{"encoder_arch": "vit", "encoder_inner_norm": true, "eps": 1e-08, "one_sided": false, "final_lr_fraction": 0}
Rows from block 3 of the encoder of a small masked image model, named by matrix and row number. Rows with one number within an expert belong to one neuron, the router's apart. Each number is 128 + 24 x the weight over its row's rms, rounded and kept within 0 to 255. All counts start at 0. Numbers have three digits each. After the name is the row's rms in percent of the matrix's.
Before each expert's rows are labels from the 100 images, of 14976, where the router gives the expert most weight on average: "colour at peak" is the nearest of a few named colours to the mean colour under the peak. Only what is clearly more common there than usual is listed. The data: made-up road signs on poles. In brackets: how many of the 100.
# router: router (encoder.blocks.3.mlp.router.weight, 4x192, trained with AdamW), inputs 64-127
# up: expert up (encoder.blocks.3.mlp.up, 4x384x192), inputs 64-127
# down: expert down (encoder.blocks.3.mlp.down, 4x192x384, transposed), outputs 64-127

# expert 3
colour at peak: black (100)
router.3 104:128135128160128150176132151099095157121160144092141122117114169127132117119125103137116104137110142150138116127176109140130122152110152114129143164165117156096141094115150089124145110140071184
up.0 104:107130132138186116122140140114097114127116101093125119109121109158152119104100146120150131131134149126182116112162148102115188096152148141161117136127146139142124159049086143107118078106147156
down.0 105:086110107142118162130102122156144127131147169104106107105115120165076174125085119119129122134133132160154110140165117166135116141151125131107136101105160150138113141124148149122099105114134138
up.1 087:052172107100164128127163134157079184156120131105115141133088136110146129151119128137168138165112115131115149114157138066121110146130159121162118128139140139158175166115110127089138143170137170
down.1 090:168114100092072110108109113136147130098142124115125106127163113100067120140137131162134082154167135145129138102106107159128121138119138129151164087105139131093140149115085118091158126116135145
up.2 092:118143167085174118129135148143124103082130132107147096118124150148124140064102121146126097088145141108101134137127129145139160100090087092146129090135113168123124089092116128171109155134115104
down.2 089:114114131145091133141136149164165135127097099162099115148128082137148114125123111117117133144105173129135158175157100127124115168152135124098076156141123112129121137136155082155147129090106115
up.3 103:144129159124126126151111139149123149094126120115082111159146118126113146159115118121113125124080114119132110100135178151137111115127131154143123130129077140171170146113112137128103145100117124
down.3 097:133149073089127162125141121096116156133130142124124109111155109128118144135089175119130126135154125093093148099141103149180130136129117141127150179113137139119114171139169148157123134093193138
up.4 086:095125134136112124134131146132137145156115109120084121159109128127136139160154116096161127164112103211078128099159126097190114145126127092127130084118144101110146093112139162146112111135092105
down.4 090:151080146133131155140117088134162120178140121155099133114149146108139105187120122166125130090130145082173124136127071107118134124075146100129177131129110153156120132125114124113069120111146098
up.5 104:139151166121147115131130187133132116102118115127141112122124132178145140091101094129089135092141125131133059153093132105074155127090106138117097145139150151159144146154120080118161115122105127
down.5 094:161119127133135171143116135145146112142148101130088122112103132126127092107128129144126118133120151116090095127138124116189145118123111109173118147108146135125120168082133161106102123121161172

# expert 1
colour at peak: grey (69)
router.1 106:127125151130138119096118106143145101096059114102126101144124154130133114158156185106139145129153134111095126107119149089158119088143121133144157094101129145113125150126124151104099115137126161
up.0 091:097119089158151091108126106116115130112100145156136129095088075161166103140137101161105103113154121187148147165087160097113126136092141113105082098119144124180119151159119110136097123098135131
down.0 102:103105097117102087144183121137107142149123129146130078131143160131150076086098092100090131112113120084119131114146141149155135092152139120095116096142138091096138129135186189188147100096129164
up.1 110:134106127136135148105123109151170126185112103131185139157171115114106172151105150138123125105108121137183115162104130151132125147108144125173094122157156140147092130146162150130142069117129114
down.1 097:082096122116133141081130163147148132128103164130107147140121163088120132103120136068113123144137140126158144113154148120088146148148130142100122138117143146104138110167146119128135116148136137
up.2 128:138136117132116124145155096150087084161146162142129105160132164116099134102121076137104118139100116106090171111170145158158080121115130082105134124109154123086126117129118139101112122143111146
down.2 103:125119116083119113090096147138162118108144142149157130093138116132152149097125119075136136162103094159111119116119166145143166142151119153160124146124090130141112118118122131105104121139128087
up.3 102:182114128169125126086129088148168139118103115111104115089156118101146168125131124170114127127163086181170115152125094103165115147129117107173134136135131149132128100104065139104119146113096147
down.3 094:115148132129121110154110101108175135179126112147152145162139109084128134098133138073145146161115171075149132140172133141084142073110112140094111115165145102081085115124168086149131109166108131
up.4 106:109151130150143158095172165124127124124128092126150129146165135113133135142115157169168121167148138124086127113116113108157122115129112148122140124135133152120172099154100098097108142132115113
down.4 099:130128108140132158134160091168142136119140080091109090094151123142140161135135124120094138087123111109128118125146157105134121128087164130090113142145104161118179123121090098114096119154093128
up.5 117:100115135134167110119153106084137103108133110107109089142117098127114111119112094119107099143149136100144162117138134125128120104116154112121193137119140162098167106129139123152145127106136122
down.5 098:138136122112110159116092123119142105110101127185105099092147113134119126146143167152122151121145121148147153153158129127168106150096171123092166098132146160095164135157135116084094105098119123

# expert 2
colour at peak: pink (27)
router.2 092:087106141150128128148112124120119119151120124120094150128111078135103126109131142154131144117105143121171110076130113108146144098158125122126128172105155118143096112134152136141113093148183063
up.0 100:108173127142168133133103122114169123128179156126136143127130166080160123138150129169105139111153107163126152089145148099162151095127140134130158134134084106125074132124110139100102167110115141
down.0 090:154078137134146111099134149147133157140105116072098153145113165143137181138163142134098094126129137148130134181099149159136115090103117092151135149157169135149088103127120118135125142135123110
up.1 100:120142148120148138120134106130098119162142159090114166127135147101129179122115138152122163095106125086123106161120163092147106142119115100120112136143125092146149117126132168125080109076192105
down.1 099:141118101082141149151133153120148089108125134132123134179122120138148073146129128121093060151129142136112122138198133160111157141103167169098137101150124157152156105135091146124107109124159142
up.2 096:132160160122110166142135140125093124143140139158133138074125137113093090131117148156086146138085081153121110135094151138168081156105131116128096135144136135138168125121087144151097139148110141
down.2 095:104123176117150122104133121113137119147119128092098143183158141096178121091143112088145103116144171149111129135115153096126130112140110116118147125127058134134120154101134132125120104087100107
up.3 127:093126101152114129138127114121135188133136103128132113142109122133136164192087165169116132155078133130117116130124134129114168147115126129162113141108118145101141106154171115128080139123118156
down.3 126:141097154167151138097138090127163122125141106132144150114126139146114116127144084127133146157097145105140107146162128106091153111115145154130115177130096111126116121170139117143120128126165109
up.4 129:136139144075100113160131150113128150091126111144103118133147115161117098120117104103108118137113159163115147145125117153134107101108131151132092126121110124129161153159131121117170176187157123
down.4 127:128142116136127120169116126105152124093140142146173140127147095137111115126127129072117139145115123160112140139133151125122165139075131134111112150143077110155133073097138175134160155140122088
up.5 114:121111078134141158108126116143110147119118150158159109174156102120094159141127145140162119125139116146100129128096108104205163151154111122154124100108146145134146132151127124136124119145117099
down.5 092:126129193153151126126108135142137122132120111106158121093121099119140103142141125171165149142101104079145134131163114114081094127129129142145140140133103087154151141124129098107139119116141146